{"arch": "swin", "model": "CTC image transcriber", "dataset": "numbers of one to four digits printed on busy colour backdrops", "train_examples": 295000, "image_size": 32, "crop_scale_min": 1, "horizontal_flip": false, "translate": 0.06, "tokenizer": "char", "vocab_size": 14, "norm": "rmsnorm", "norm_position": "pre", "hidden_act": "silu", "mlp_ratio": 2, "head_dim": 64, "fused_qkv": true, "bias": "none", "qk_norm": false, "layer_scale_init": 0.01, "parallel_block": false, "inner_norm": true, "moe": "soft", "num_experts": 8, "moe_every": 2, "expert_mlp_ratio": 0.5, "slots_per_expert": 2, "shared_expert": false, "patch_size": [2, 2], "depths": [4, 4], "widths": [96, 192], "residual_init": "scaled_by_depth", "optimizer": "muon", "muon_scale": "spectral", "learning_rate": 0.013, "momentum": 0.95, "nesterov": true, "orthogonalizer": "newton_schulz_5", "adamw_lr_other_params": 0.0011, "cautious_weight_decay": true, "max_steps": 8200, "batch_size": 128, "epochs": 3.6, "lr_schedule": "wsd", "decay_fraction": 0.3, "final_lr_fraction": 0, "warmup_steps": 820, "weight_decay": 0.06, "adamw_weight_decay_other_params": 0.01}
Rows from block 3 of a small CTC image transcriber, named by matrix and row number. Rows with one number within an expert belong to one neuron, the router's apart. Each number is 500 + 40 x the weight over its row's rms, rounded and kept within 0 to 999. All counts start at 0. Numbers have three digits each.
Before each expert's rows are labels from the 100 images, of 14976, where the router gives the expert most weight on average: "patch colour" is the nearest of a few named colours to the mean colour under the peak. Only what is clearly more common there than usual is listed. The data: numbers of one to four digits printed on busy colour backdrops. In brackets: how many of the 100, against the usual share in percent.
# router: slot weights (model.blocks.3.mlp.router.weight, 16x96, trained with AdamW), inputs 0-95
# up: expert up (model.blocks.3.mlp.up, 8x48x96), inputs 0-95
# down: expert down (model.blocks.3.mlp.down, 8x96x48, transposed), outputs 0-95

# expert 5
patch colour: grey (53 vs 24.8)
router.10:471511528491452463509559454537465490473491494431478491515430477493433507533524541447572513498541467530507470507507563523461442472472530439532564496529532505465506555539464518507443465584439510532473483531523491596478467554567528522511486526467440546498468551408481455416531467509517575533
router.11:493505494418461574474551478472467483519486499526467414459445503482464451546490589489561443492550484503510533511488479537486453478441570498569541514460498465446468476553562596517473481450485549517516470521530434506521529496531450480447532547451420449475448471502495462521498553463480561522
up.11:535513469503480472560513367495543528478504507494529531567421535558455433538541469493509493459524446496490458480508464612487484458434447560524488497493481458588481511476500518513537468543407431502501534492525452491465488488548484491450527530456474515476492523449502458428528479460496444536
down.11:558494516513505548515467570493474480504513515530476563481613502482562515475499461501485505529439489506501481507477488396501497522459537492457495499475537514508461481461442487468502506430512462468482461482480529448470517459496688495533522574529511549496439591469470533540487525498459521480
up.12:490482514434508441476497416530493522488494482521581521484470527469531510456473479506480499513547535439504494512517493438509507420481531529522477469489543466545428468502483522509512526404573383490513475414459518467510508456571519523597554509495506575481594441530500510495514541509448473527
down.12:438501498497458567543431610489458477507496501505451510533549506530465501469524538497447500472402492512516483572486525543415463498530464507539509501502499460500484507472471511525504494514445415477468514561449554547485500509435495501446541510456591483497453551411566423471506477537520454474
up.13:480562472486629490447547584467582524504463495508521505451572510500476524475464571495505498565547464506504483453498496512467421501582435468503485523519459422472544508543504492527481515473425471478472550529437511482519540536443513508502512491483559559505467538455486460437490526544538459454
down.13:460457483468448568458508456492441428514469420545477539530463542501565450528486461497513509360482481529525519539495517496527597493436492505452498500513460536514531510456442469505534542535521484544488443503459484446507476484531485503489501556546501453500617466560501517548509524511493571540
up.14:544376489566495546489467427590473503510448486534487492524523500529567502514508495527520518577477470525482475498461480461504457496420429543499526514485475490515539459453473397526452527541493472473601438548532443463497462464548462457442517494558518532518483479467469531544495514549516499530
down.14:477619466515475441499493497488478508494558527552487557540479469505490493460539478502487487474534486522518536560530548459509480532453513501499494495503511462496536487537507396501522506471474467441478499479529546527531548471419603489505465503360456484495467518531488414469494538393469548474
up.15:495474510477473396556497504461518519482504502461548552466493451503449474500539440520454447524588529380510538466491408459449531409541499496425455496519526554466515508519511524504531492481521584511490500498549484442464539544582483468468505469530535500487514515536478548507491491468577455477
down.15:546545472483626557491555487501504588495550505526505502527462498523504455557465554502546493531435417580504511492518483512477437508520466478587492504480418429500500502531503489493445481514456514486462512517536491514466497472461547508488534530493537587512534419461498452460531513462402535523
up.16:467648515507553479529522498500570506510536488476481563487524504489491448499473422477449441515427444495498519485498453528465512470566508504487474500518452493522482502542486483522496469417505389471439514468494489533455510472498535482496495553469552587487633479502502434501505514536501525468
down.16:538422490508447604509475467476444449505431477506510451509488537542487587515482547506506515495490492476527420466506512433517466541585497509521500498519529448507481489477501494500530514585485402461513444455528512432432500503541515495478530596565515503483403499492484495497500440429498459507
up.17:515541474481467542497490424460456551498484449522505463517452547491495452531583511476537472475469510523487489524490483565475400523557496495519509520509418480513499491521531326505515519595449450468496524550464495474484483520576549540501509518530527410476461507498503531518524485478532547468
down.17:514451501498472522468490524523544460503570522488517580472569442500567507511419486494472505494500482519504511496494534518559535470460481541518499501517520543522538507479496321528479529399469494512512509428466505514496510460457565508464467494520534635503517514480460516445464517522478444509
up.18:460595552501543464616505511517489488505430552512527589477510470502472498507527416490481524443548518462516481527512538517556528476580556462479479501495477576507481544488524427461484518509538456514483488525393508444491558487505488461546487526487538614502523480499504465468498538513473476556
down.18:475424477467429500372545516498499518495500468508574430514487580539501468498528590499528499536467510475475568412473458485507455506544470521528501506577498445528513515503495453589542502519475417493518468484494505498517535525550536500409524580530514436526489513489509498537506480460468543519
up.19:471489493503495635481509534514507496511526528517505418455560563507495529545508537498443515454454545496520450599528516526492459539487446522534502509502517380482505514450521594531469553516499515489480589498488498538502513497456543458460526547510558503454528486538523492501498503550615525502
down.19:562489531514512418559525386502503492477486464513435558512478469506539479524467463504481520518509495513509463452466483520538550480486544510363502503467480640539477505536463553501518510518501470532502447511515456480474446524555487494537474494484547491466445523480547493461528500436413443551
up.20:502533489433475516523481520479575449487524454449481501533484547564512492476502446477510498533446536491504439473526492520507611510473498511463504536504530416546548499518551575501506472459456556557499478477495538497456496513429530517479493516561480484428411495497494518449570557487442374466
down.20:511524493552542568517474522516475453492484505502445511528546502434521482499506527490486505493525474480519463507524500433479404521454536486466508499444440553476523510476539599480542506517542578499473503544496485429547481512557527497452537492496502542497568486599429535629513446504499598509
up.21:484433521463561548531496505509556581513394503497492568534514526527456484502500527500433507587469489468476460560538511594490485473454465512517550491501479461543512483505538573532507533430516376497500512472557494471432495466491546477464530540519511416480510478548482516495524522513581506482
down.21:481586515507434464469492438493502441498610478511512455486539503499524534478511468499553515426521543551498476470484506476511453470508509500493496504518511492525489498485473625462534513563449340462529422495501511522477498509493548508513478495448508566511517566456496528489491486454480413540
up.22:513379464456416463453456500454416456464526423496538475487544519494515506525499490513535551565591516553510525519494470481464467480531493436514485557538526472444576507420492511491499517456553638492435502527513470493498505474526507443531517510474518486478465511474495506523487460500487536549
down.22:525651476490551535545537455524623472502438491499503557522406514480516558511503469499518479431416577476503507481532493513458498497509491523481497500497466537484526513531460482513493503528534585495519464562506522422537489517446501496487495506543490481505444465516458477424494546539494420483

# expert 4
patch colour: grey (75 vs 24.8)
router.8:556512461461562484564459526469493449479503492512520460466428522513555516417494496439506456511486456527603442458502478562471526508479534469515576491495548458515447527574479520544579559543512471501526576460468480562517539481532459510493512546465508548495497547475499546410507449466504530438
router.9:505540466512541537478487492512515490503452531573465540524452541426502595522450520581479503454494469421410440464534504517470441512463473507531489455537532445440500535484462542503418523612486462499504547448454520519568527536485510459483469528471548497507490509433518525520452455462551517509
up.11:495417494490483590431530468506514486544511481495468506470563535486573500506415523495492513464534500470493510511511496461481551533482490454470492517539489484443551464502489698434470476441438523472480452506562465575511509460438506436512497470501470471482485504498496544482484495464506532520
down.11:500544469491495496582481524483399476503546463532488477507402503508480523522612489503553501459436534497466518502515486468480435508492486477521491498523495533487508494477517669519502505564507548502530543448472513448584519495575530492559482429490539502491540479466491474476513509505448427509
up.12:499532444496521478492485508509440496525442485490588576506511475431510534460532494488470479515463492567494481500468536532538556540516557520559509496497467462490506461457486454498515500459485408468458419517456489515443491489497465447545454544369462427543529475477494456522505475560480576416
down.12:511500505497525576466428403477518514506505469508420487532589474515471520455458473513534495447444551511473552502515483465438497450443449538499493498423522507478514491495483474511500564483523491487523618474515528504470521500488527489458493443604438528508480565555468527513466499467525388475
up.13:466581529497492446551522554530561519476514512466464507474458488433507522460475501485556488495581456476544401525536549550535483502492540488510500500511458526463514510479388535526490488518495496535478495578547486571521512465451485484484434508468414400536501416552474445443517500475529477496
down.13:505434401516540497462599376488431468498519476488566493526571469497580515468528500506414498499445512550543515500496537518467513438521466527530498500463541499544467484539471517481536533504525472516510514486390534421524433508512528492530514522526495549484496537463477507532487492523462543581
up.14:486560546513524464493512429528431545457402506488423534518504472441521421485530575506549499506558453521543483426507550471521451509533468494478434526492540555456522498524527440539449488523496483491521466554440519489531476492506556560465521531528544584509483559519482470489479441527419544518
down.14:554509463455415471484535611512574501514592427497562498391516485558496495516516455513397480464460520528475534514483472503582588528485582504511512503534456472504491499459486488521508511490490460524499493445518523482563526474488520493507465562500503452508527440491506578554516525521532482507
up.15:498419480545469622480484477490483494502523476530523527463456555547544535521500473509501533556487609501492479446487520480503504474483526493514535492527509542528601504471511375497555494485488611417468481464526518459543490495575539479512494488485438533525464499482493536482491474440448543529
down.15:528605576458542430545488507484530482479529530499456449514517443478455522500446486508474473457553488460521516578532481536497489526491489511522499498462409532472510518543464440490476456524440568503514531514514484619497538527483599494502506443446484508519511459475506451465483495536588421465
up.16:505450520453477479590538494511495513465478485495478405510482552541471521561492476508566491550502429453479518530478433479501462477502529479493478480527515614491510469565514537551473505499508582513514436471460493415514422532516504536481561525391503440493557501510461504524527582466502472530
down.16:476488515471574527509470531492468515476550492519497590525496448470552539499500530494387476536448521528467504451528556530448499525535458499546498500468518422489510520497547549500586530490440626503477544499527504585453532505540446486511486486556472525465430501582502469479516458466563513480
up.17:430476515469510574498538461471423501494547515484441498550568471446497485502523532495444520494463499496514511532458474496471463479508484559502510518463519476486456476543428655481510531496467517539501532575469497442513525432466480415493536528515489484542564532526520451582490436505559516440
down.17:524516411508486431422443489507514449505479484474555574450394478509509508523486444503553543498464502591541544415541526521497561496527529513495500496482578501513508496470488638434531497484545488471489471488453570514516517514544494499529464476476511485488470516502518454467556530486469489577
up.18:478548516512388502499431573479513475523534497463566483474543432476564480558526492506562497513528543524522462467462478528417529467511562474505517494498540462487539487476514504464515516528460462538490561606438489472501498516448528508455451540450418513536476463494493477483452482414410463483
down.18:595455498557536482514497420518434483474453533499458580487511554526453562473441510509422476469441472489527517522474546561520485475494482545543501493558486508472507445473533572525410487483502485437559518455583500476493434499521598490529470524525493534544480529568506507503485469539551506529
up.19:500495454452545588423484542471471456516563529488483451549511575500547560455450515501564498547573467477453468476510522569519479457470452562509476525516489586500491513492459462469542485519450507518518485503478518494543481491528500491494513507676426482494471488540469503513488547538529530505
down.19:510494568521419507567537520527548495464419534521569535509466489518507563587513525506476471464469577498482590488501497499458467518447512503429503505479520425444496505467461540538487459547437533442507431459483530542502540524547471495557513534399427519495542459490495485498484433478514470516
up.20:453482480507500548398454449510467478530525497544508472461532469512544516514487484493538511549532513497469490472513556417470501540481524461488434502503476514494543526535517522465479503525417560534493474538483541429533523464490525451653482439502414436460464493501555515557470493538433438517
down.20:539480551502457527613503543503445515513440525516499504527392499509437524466481475501453503479506515487461597557500484525544478563397446504520509496511501510457505490472482487515492501469505537450467576468510498528533450492550452499371512492484485540523563481492521502521501521432554538425
up.21:500473525511491382484486359533502522522487547466469593532517462507564440536474462500486549462485453508484469519523488464505437485532494574490485529507512439494517501508465449471447479536405528489495478482537476521464531495536517530446515507585432500510495587527488507563453505495445534537
down.21:546503461512446578508556675474421481481542431499500477428484525528474519465527463489554494514501554487557506465542502483481532468542512466509501492495502546565526498502495441476561495515548446495494484523445523411547479502505504496511502530429496498467457443443508507439532512502582494515
up.22:488475501511501514532492585528407488472537468490510548479491408494441504483450508504441499522434478545485492504501559499510537487582573514532560524489522585485451529550474354520480491492546401517538575482504514509490472491503496469542517498525484567466502509482476438509518490544548458529
down.22:489552489523480562420452439473626531501447521486502446491582542470530504474504521502561499520571581478494544495500510473493484593507447480501495500444530402497511509429523382547488508483475460567496449472522522477495494510479441489483522479514498454470518523455538503478488486527473458453

# expert 6
patch colour: white (38 vs 10.8)
router.12:506492509486524441537442561472471528487516496464531580497410553549572572458533514530531445498513522539474417455550554470549502445409436503569508448440449455517449536461482514497489481513548521517466513496558471475458554485486512480496514519528542390500480497501475509483524493460497429488
router.13:525524518437452529508499498474516496459518507508443516462372449548515459507499480452533430537557556445498466516539501484437502461546493436519500552504568499515521555551472492472453548490443538538570552469506526576495446462501519534538467453474494458566484477457566549495571532485547452511
up.0:487358520534519504350515436505533491496484503450536548511515469515528461519505545513544472603497533561522517482525519471438504429437409468528542491526517552516489490499478417519495502511558478498455432525530496484498538481582514487490535522512477493513471517536486492535499553466524502505
down.0:496617468505464520665494574508476503497535517487468489440445467487478493507432499492458481395561466530488517529515492525495421545450577506499485502467480465491495507510455435493485496549415506529512502506502568506506492507506493490469472511445505485485513484412558463506514491539440499470
up.1:504594481520487481509446518515587486484542508503509545470458434566514538492525430504445502513415457496544407514509476538438521480526517507442503520470495526538520511496547517499522462464467469486527486620529472483513507532497581429438482528460478557475464491495501497466508548519616441507
down.1:525448436513466585517497458482532479487525530516541570516527536465564459525513497490498512459549469498496449543514500522534528512530533485464505496469534478528480489532543545495501540520430471436492499422526544529519554474488703500511518496569501501481521526512497505528491525494387550491
up.2:493399535520445477570538439529511502492501501412543489540528448521543542559470537507547501522519496528534518472480559450505609605482505592525479510484492499506532499471497477477542512520447583474497507472468546495466484487492504485554469551473482558498514493474508532596540478547465585482
down.2:465562550528548567363462577483529502496565507491510438494467516519482460498514476495508529534526614501488493526561491489506443425493537479501494504502501487463491498484409464504450527513493575496484477594534522492513498475495430508493427518537570544495456485559506533484488526509486423459
up.3:510482473446429521410531532469549480522545483494469531475465440517557480510474473522480522508522572508444411429547558472529540431491459559490497508578444498459512523476540563522465499520533560520505530494501476525549478517479547405463466489608527519503534480474500533417502531493470447493
down.3:487510506515552469611521449461506499500467565488533434542506559469467494493489499499472501501434539451580502547478487552468447600505544482512504496454541498584480474462572566455477475471501564454512509543535462521511494462568577490500520501392512479494498458503511527450473461518558541533
up.4:470465478473528558557505556504569504456598464503513472523547499528548539508441501481443538455553470488520401535506453488471405441526509537452521481492558523501515480491493488498493505557462511462480484558542490581532451489501547411385518517472431526503528526496493485459509546491526554498
down.4:538575520470468496411527427509570538518530474551531562484526483491430487502507441502476506521433484473532483486492489515485590525472495461486503502535473513492497499527505506518527541450564526431489505455497492467487484511521666508521499469393495561495408485489484540483510481454558486536
up.5:502557480522477493434500387494561448446618499525503518548533494554514545518486436493522519524431395480512445437496473516482552472573523529489527471528490526503503510456517413526505506527523524495509426487521512474493496484511613449469489542414485520546464522531489499518520456524512510488
down.5:502491558512504540538517597498497538504489481469565497479511516526546506510464504505485474523514562490511415536518507468472478457529465503497498498476508446505514493541513446506489490486384493489511570561490484552470521507449741497492486522549509525477502494521483519475509493479504483475
up.6:505517509493467486448530522510577524480522443524465509471455487547512506469508535499517476505551469511440424555480492475559479476542504550462540517547483378492552515568476488504514510549484531464524600570409513507538493570517570404507518578494437453497529500475523503507504459520470445473
down.6:485516527514525491560488487506505448500446509527528481536527561492547534527437448486462506471430467480547488484508491525469508564525528480563507498497519622450499480506484502500508489476580538481482391436565527582524408469515623499484488489512456572497541532471462521468505521478553523516
up.7:505457443473373498473522458506434502496475495516480500475529462475472522518470468499460553494515552485521518534493477477527454513533526483510513509526468482531593518481486406517530522511494636485521497422519505541547448494645579491456513490499442494502523499523472541428492526522501531523
down.7:459557527502605473604504499482534516487559505502569492485474515534503507492494528501606520566479439467457522503520461543555543464615528482525501503504464490485521519462472399478465466503465596495478490531522489518550531515433553509575495448509501547505495436495478504522504504446527501454
up.8:477538500482449491535516527495519463499506503478446483502541531475532533531396472489496495403451431463540442524516465522493579468460506505533517538555480506503482476480510674515466533478420548539531464474497526509458472521472508466523556571548489587496507515496512499414496468518506484523
down.8:522432545488524525480498474462549510524613551483513451534490491567546464472586525501537474587463553497490548467468488500493470535465413498485502504479472476540463485499451664494485495462530519482500560541531480468456541488511564495477497547461519424515527508485465520487504438460529514488
up.9:507544463481502485540488465481530440506456543476584515505419484511528534515460425515491464543578486496515642522491487461505450506494447473579475509455490489515504518473520498533456482493489556516485509592541513478487527536530498497526499542553482611562495502470499504527467527538497375471
down.9:551423538505521551446547595500564570496501522533460467523580517470446471472540569519525511465470522499504461432532504529540473477517484528401504503554508437527491503447516554493521518440503547555498524436432512522503446514474463498535527530450459389484524514499470508505493520460476564464
up.10:475508525489508573451510467530477531551468502495508497522529524435441467529505553501516472499499446517562475492501521515458424533533481477508533532494520493494524513530492520525485513478428432508485569510401470496503500467521588619441542487463502672531460514468477502478490520463542539522
down.10:451483485481439488463478526502605490490486474483562468514522528516506524529461569499532507501464537483434459457512471489495603450520527514506502502547474467451484479540483496537481528544514528504538380440479489537454510553567506499571489473600501360482550531536505523489488524525464499474
up.11:510517510507518613383456486505486532531423486528530488510468555519436525523484417504419526503475507470445444564434464571529447490508476505469478515511519517527543484490491429477502440509512495526471520495584536473535487504468541479482488471410456570511521523459509459530445531479542566516
down.11:482540479495471413593512476493532439479545500469477624517496411498504489430509531513542483526563492527536495459550473476517579498561535513576501504519499491486494496429516414519495574501459432441545496518468521540500491531559584488479486476521466450483458473527465546496540499486482474542

# expert 2
patch colour: black (52 vs 15.7)
router.4:573431483490505493550490562457523539481533506538475548459484499467574614458473542465464459510537498514492451462453534515509573512421411519526494510478502434543506445481473514519538528499502478512515528420495524525508502471509469518492481463482461393565457564523445563568532502448473500504
router.5:563570506516488530512497511483458447526488496488530455459484495491482499555472437464559561449565556550495409445523506483446468466547486447511523540557492498481564515542518491483529442552432549450461555551509449554553504486590519486441524524510451566484485575541489484474469472490544531457
up.11:501510440496441440512516520521485509540587501507519537533517502499503502526522462522461497499472410461524595560470441528478515526467460489530516507472536558543516483550451398539519541483528518508527477515446486435519485477537585485559527525561579474523447484515452514520485494518359468497
down.11:511483519496511617554503460504550505512514489484483477555469576452515487507459552507558502545488625502486441415537508491541504526545483506521499505492463402465525518464502462497518493555460504511464484510667518522497497508456541496459489498503474516478511520485476532532472425431539495488
up.12:492564506492487467482472329529612475486502506508495616480506587519499492475525455498527502576492478469532510391486488524500549495450499529512511508502552511522553522480503450454499487550458527571488528547484515493556491493479488511445524453508426484505460536464487504477472559500498501507
down.12:499434459493539574491524607500408489504505505508519477515501462515482499523512503485526466468484510506478475527491525521502477469436511462458501501510513446519495493520511462470519503449498505404493472465564539501533537493489725504530507490491446468497551509482519505478532512405509492540
up.13:498483445497490507457529456490489530479599473525545469519463403566533502517516542505530489510462449462512497455520536488512604449571490494478495509487449523520466484532516567512505514482531414551546472469547490421452494445543522477441501493391472432514503477503485527525518512491587457566
down.13:513560566502531525565444505520483495491498519489472579488530547468502521467487476508442514514444487537481453571510472515475418511523501479563507501456499485470482505483555593482493493530377469474463567508464516523464528486471562487556481484593495604510454508493545477429495491457422488457
up.14:468491409494491459477539531548503513544567498528497528544458427520495501441564569506499481535477462536497509498526475487464542502487467496544497461488480387562518481519521567564481560437555497498512528464467512513446452463481503478426495551407507497473500521449467408476511535545571435506
down.14:513565553508536492543472436478472500487511477493449492469534576411477460515418441490504510452477532443574448492480462532585465483541516508507493506465493553515462521512506569484514532561443482475489484537514526429463540505498559488543489507613535517494478476570465580490485462504456582476
up.15:514454528535471521420510467523554544510500492496567475514479497578494502545543532506462502424419483510491476578555475517504424434482486573480522513537463561485502479559468488471469481475517570503511340492638526495523516465497496477508472498495488497505514473521513509523513478532473504551
down.15:500547489495493472521526506503469450500495525479499499457510469447471464477476471501489474539594548532501486452472549493477503520494508495598496498482546551540530509496520484532537489516420509487489681537358492517529516515519473499466523501508460532502485566493512477490508594429555489452
up.16:513508475475478553643484544489551498510517501478568475511472525462446499463534408520407509419450466502494533517484519596518525488530507469498492500500513482476484480503510537504490481439475477432453607525525497534506530543494473503478513469555485503512538530504480492457507517453556441377
down.16:460538447504508471405480490506459466496477473578463490475515484534512499483463598507596535548532503498515406441473498404483512499470439478456498496495497448510495500477518518567504515563511511578520381443424492506537491499507561504478532475489513503512502475513511544516467450555470547570
up.17:502470511459476521443505548503551588539523498489445487559592498485484508529498405514534568554539477513464516609519502420561556532508542456480496544487496536490502510537446447387486472578501501535535498493531487496521483498466468539503430516502540545487569548487463525520496546540505483541
down.17:463508520487500497556559546490450504504448493545562402512419472460482520492525557488471492524530601506516552389515491462433417501481479499590510503525557505472492488439504487462477490491548479463491510524521480568503480520498358504545528501560540470511473478520527497507495552481512528495
up.18:498602483469486476622456535458498539476441490446562478476500532521424459513502514494404480490439489467509490517486469532529466466528451510516531511448462457496443484494471463526495524438527412458534474409547477457415483485473507481484504519495581541525565501494470469497530531451475545479
down.18:505414526552554490403485450494487485499605506507417539515496508522564540453474574511543487562517456465478506481500504463501511548569537517477500498558479508538497517457471498460486500519464370486543523582442486490470469512508516499460454521501545531488437434496527551532478471445517444498
up.19:500590445525494455543451460452532455453523452550555559521427565531519510450559423499444481519438440404497481469499491510487392419509479500522509476503505425562499523488451453525507535506529464512503571473487503493481485496508507531506481520489531489509544507493485505512482487555427462590
down.19:454456589486458510470494513502489536469544508452421489483524426482442434490504571494526484508498463559518494507512486491506599509529529504485498500468471549516505516495460462512495513508446384462512426510513525418510553504431657504465537468510507509512464491487506505535504507426507487446
up.20:518530527454450602437484507496537489513476552477477524475479581485491498518480517513397504546453532465493453442500512549475532494388480516556477495497468506514510466475479603494482525452492452572516464449539520464553462468426506455511464491386461517481453484498490521502490485504504416477
down.20:522504505502524417538497475459478424488595468537545510507513442506574466445490462510515480466531489512521511580507506529487527506444535538426498502491499447471479487497494616490444480504530462441507543541448493535522516488558617507470480491582564463499602502508506458510483502513497462554
up.21:493543475458456446573521492500502504527560494518538449486456427525463512516474448501494506459463531514510472406539468527514549479527525539590500513517458569536503518469570511511493516523430517552509529460461499545544494468394514467488500528531500555544584469434519498483512589475436431552
down.21:486465555530515540376458477475518446498496503504463557578548523459509503518523521503533517544488471474523535588482518509462435531503525485477510506530554435506488492521609440455583515456555512560499490466458468461519484468569572492506533507485546443505437480485477481472514400515521535472
up.22:498439544534384515592521454470531478468500495449466487491530517533459475537462465506508483419513481470531564545473449486527482548515535477512482498506550468497526492500505540485506503501475659513481503434491482523457507486577555511482509471477491474448529493490510494483491428514383575525
down.22:460537512487580478459504542492480566500508483462505484530534494467509509486526636495531497606491469489493472493506509486482561487502476512517498500483470492468508514544516539472492485461579641542498491563541487514505491513432466494485429546493451542512472430490503518528472565476600414502

# expert 3
patch colour: white (38 vs 10.8)
router.6:586459475524504520460544497455489544543497548494498467501472571475471535434449512574460513576449563412452590464491521535522544479474492491510475444494472514498533520527447548511492540513532529469504514462497515549547553545418467466573519499548496478538548549462432478477504548430544528532
router.7:497537499493521595479446554503460486439433495483507461463462472452533541484538579480563515464517467515542467435511514523420449509539476533453512479437508464531482561478439465486576510568417536530525565574468455450460440497494498558490525507491515504500470482516499513416507431518515519452
up.11:493508462432480471409515492462513483503429501526517474503410477469485499432521533497455487497449498500498485461510527532509491503570509416546515512509530563503471453465524331504509438538552472530494441483521491500536507453450551525496530526533520516520405508458497490565482504523419519541
down.11:453490583501457504515498496505535518491574488497413474447524488486525502537464493504486543480484474540441487505511492416471508505542504553500502500539480494459489524476516351495456528456511492457459522446476560539518564533506475503500437454432535494484508525456561519409457546453567413454
up.12:449492499545541485389541508520617489516501454495576552527510465526497486545471470482538496510524474494499548532506490548497470525532450515466483564495484572521524507504546533455547536461452422568549472439553470428494493481557542463456523525550432543524514487469493527444481494547409515489
down.12:529439506511462532580438536491354506507507513507512399453510563485559481475492559512474511501478503473511419442494464480496473485511552516563508502479559467449512522482575478514498484597509471480503519544461539507518551547483525501551500502435476475491420481543489424508458484539553493496
up.13:478491482455474518400477362540533543517523508511497511492487535503503436526505473492518502471485474483501573446495485516505405484514524541485530525485481575465531504526536501488464521524507451570528477498411494432538459510451510547515503551462548628525502521470527547497474443494443454439
down.13:518471510516472494523487523507372466497505524539511534535550490506408481512528487503428505511464467490463484550517543523473542541496494481493499498530481480503517487489502436502496465465440440340498494497582471541506552496530620499522480470403556492517468521533509463523491478509514579523
up.14:519549457473527495502517521501534489506486465529535478503524470541513548527538427496428496555537590496503523424521488501448438498527474605496508474493523364516489519499485491516532514539533523467530524593488515471458486510379433549503502532515440484574456478503489473503504544550557471469
down.14:509472532516525531501505475488501495512447524494436522460433527526447479545510554499619532431522456470515609513462516495492604460534516534451498495485538639501487485479477458486491516452467505471484411442509470494512444503562454509510513560468430542484538528487534528522504482534493523470
up.15:484519537537513532515546439513572512470505485440497577494538511517481520553558518492504497530455498463484596516511544510506463470449515461431463501543536509481511474516481532500523519453458493489486483525501460389534581436556509422528458459430467567503504525471474615499517519466406474502
down.15:463521503479493496478493532484392449504518525535538470502469497484559509463508502490469517497574517507589432457512492509484502549486517475476498494447482446532531495476497454523492461594530425518512504547513510530541461463456598500469528526573416472469534453590531399440511490570502535473
up.16:490357520528549545523481435472540461514568510499462544506482545529499504566517495504513541534442533477489488412524523457594496538457471510489479469506436471509508505438506512552505512505484626489488520460478469538477524500546482457494481453534463580473439552514450469505516540436469505522
down.16:467545514482494500485536541490483559521446515490571541484550469424466503439533450492468460461606451519460508527509453531431511407456530504475505494453577495525519482561512467451505473501557602467492492521510555425486484489447521496493511461477544444508605534488528521562501491543534506514
up.17:514487533449505611530513531553493446462471502493539552436516507417499506498451446513531520534516427452497423452513501532519629515458524532527470519517486430465496507488475531491521491505513562519522575448499501535510504529548536479372534494503459493459475509463442521427491512462504531511
down.17:513560445497468432498459483486499481487577463530438510532547514530478476522453573498495494490452537566507472508474501493457384509499473515514502501459489498465508510556512524520486492545550530408461482587512527493510491492432556491644509499480490550503602520511493542497541551575511489508
up.18:501436452494474447517523489561522486542549485494470483516548467564490535500512453503392498508465488505498681480537493472496577565422458542565506495492497446477468490462515482530465491486491455455488503531552496519511547500499538541518476512596501440509484539517474492495498563490558467513
down.18:518552520497524520507506472506550483512534505491478550450549570500536515465521538497467499530463476478513398493497512516478526505562504496452500502510470480509497485478478457509496508455490465422487491448560502499489508480485741502538496482521474498504476594506457563536511447465488479481
up.19:502434495513449517501507495482464484451498472470512490556535604542533510555578529491511492544406520482544503529514538448520497494443499503515526467554491530495498522431468499556513526441450649450471575532482513415497483436556528500521502454457525528494447520512509534514513457503456540556
down.19:511539502520555485512494479532495515537520495514538557470472415456523454461512496503508507405608472499521486470493517533490550496407451494491506502464481461488508463560465501561501516513579658503537504516525469529490509460455594496421513490497488565491566508505469481476520537434529486505
up.20:509489501573498475417534399507559508506454514547543510510512530537591511535546576506490484518568515495505378573500485464522459458451453491513516525492479530510528495515462484486483496518524576530494521379521522451491485504578559506458491474504520430486490508467501522525485475533560527568
down.20:498541470497452507548480575508511526501515465471456532504478458464472507493513379493472511488449504544542569437535506518429471525529552526566492501473421575520520494496470512501545513482501596510487547634479498558505514509424485499503490443551494560474533552492493499494523546445489478429
up.21:526503473533520502494427516474494505504569485518510543438418532479480494486515561521418500515502476447449521481504521450493439550441501489532458502533459503456479475496499646532476456465469496461515577575451541522478475518496441460433502472476543509579521490492523432578481512565500518550
down.21:470523550477495526451506500507441502500407522497507479475520462420517479506490465504567498471548547504498512566467507597538553528504490527446498498476561537506477505477448636525494511526480523507503500321545498438491498480539477490547485506507499436487530496532522552473475485469520450494
up.22:477466533476444466439514412516555513558456464451434532457469543546543442491558502499543507556400550517508529532528535572539532534412493518525483491547457602482474464542515514497496516477448519447445504435522504502494504537515497466423534524519459559543438502484484512544522528535528520495
down.22:518508467564500584529487550435475420496534508527525505454560456525492478570482489506523512432536470510439466509441508480481430526467531480475515502397509477493480509459525534478430466443539548506548553595453486494508564492432556514511513474540447420487521517552512442491471511460502513565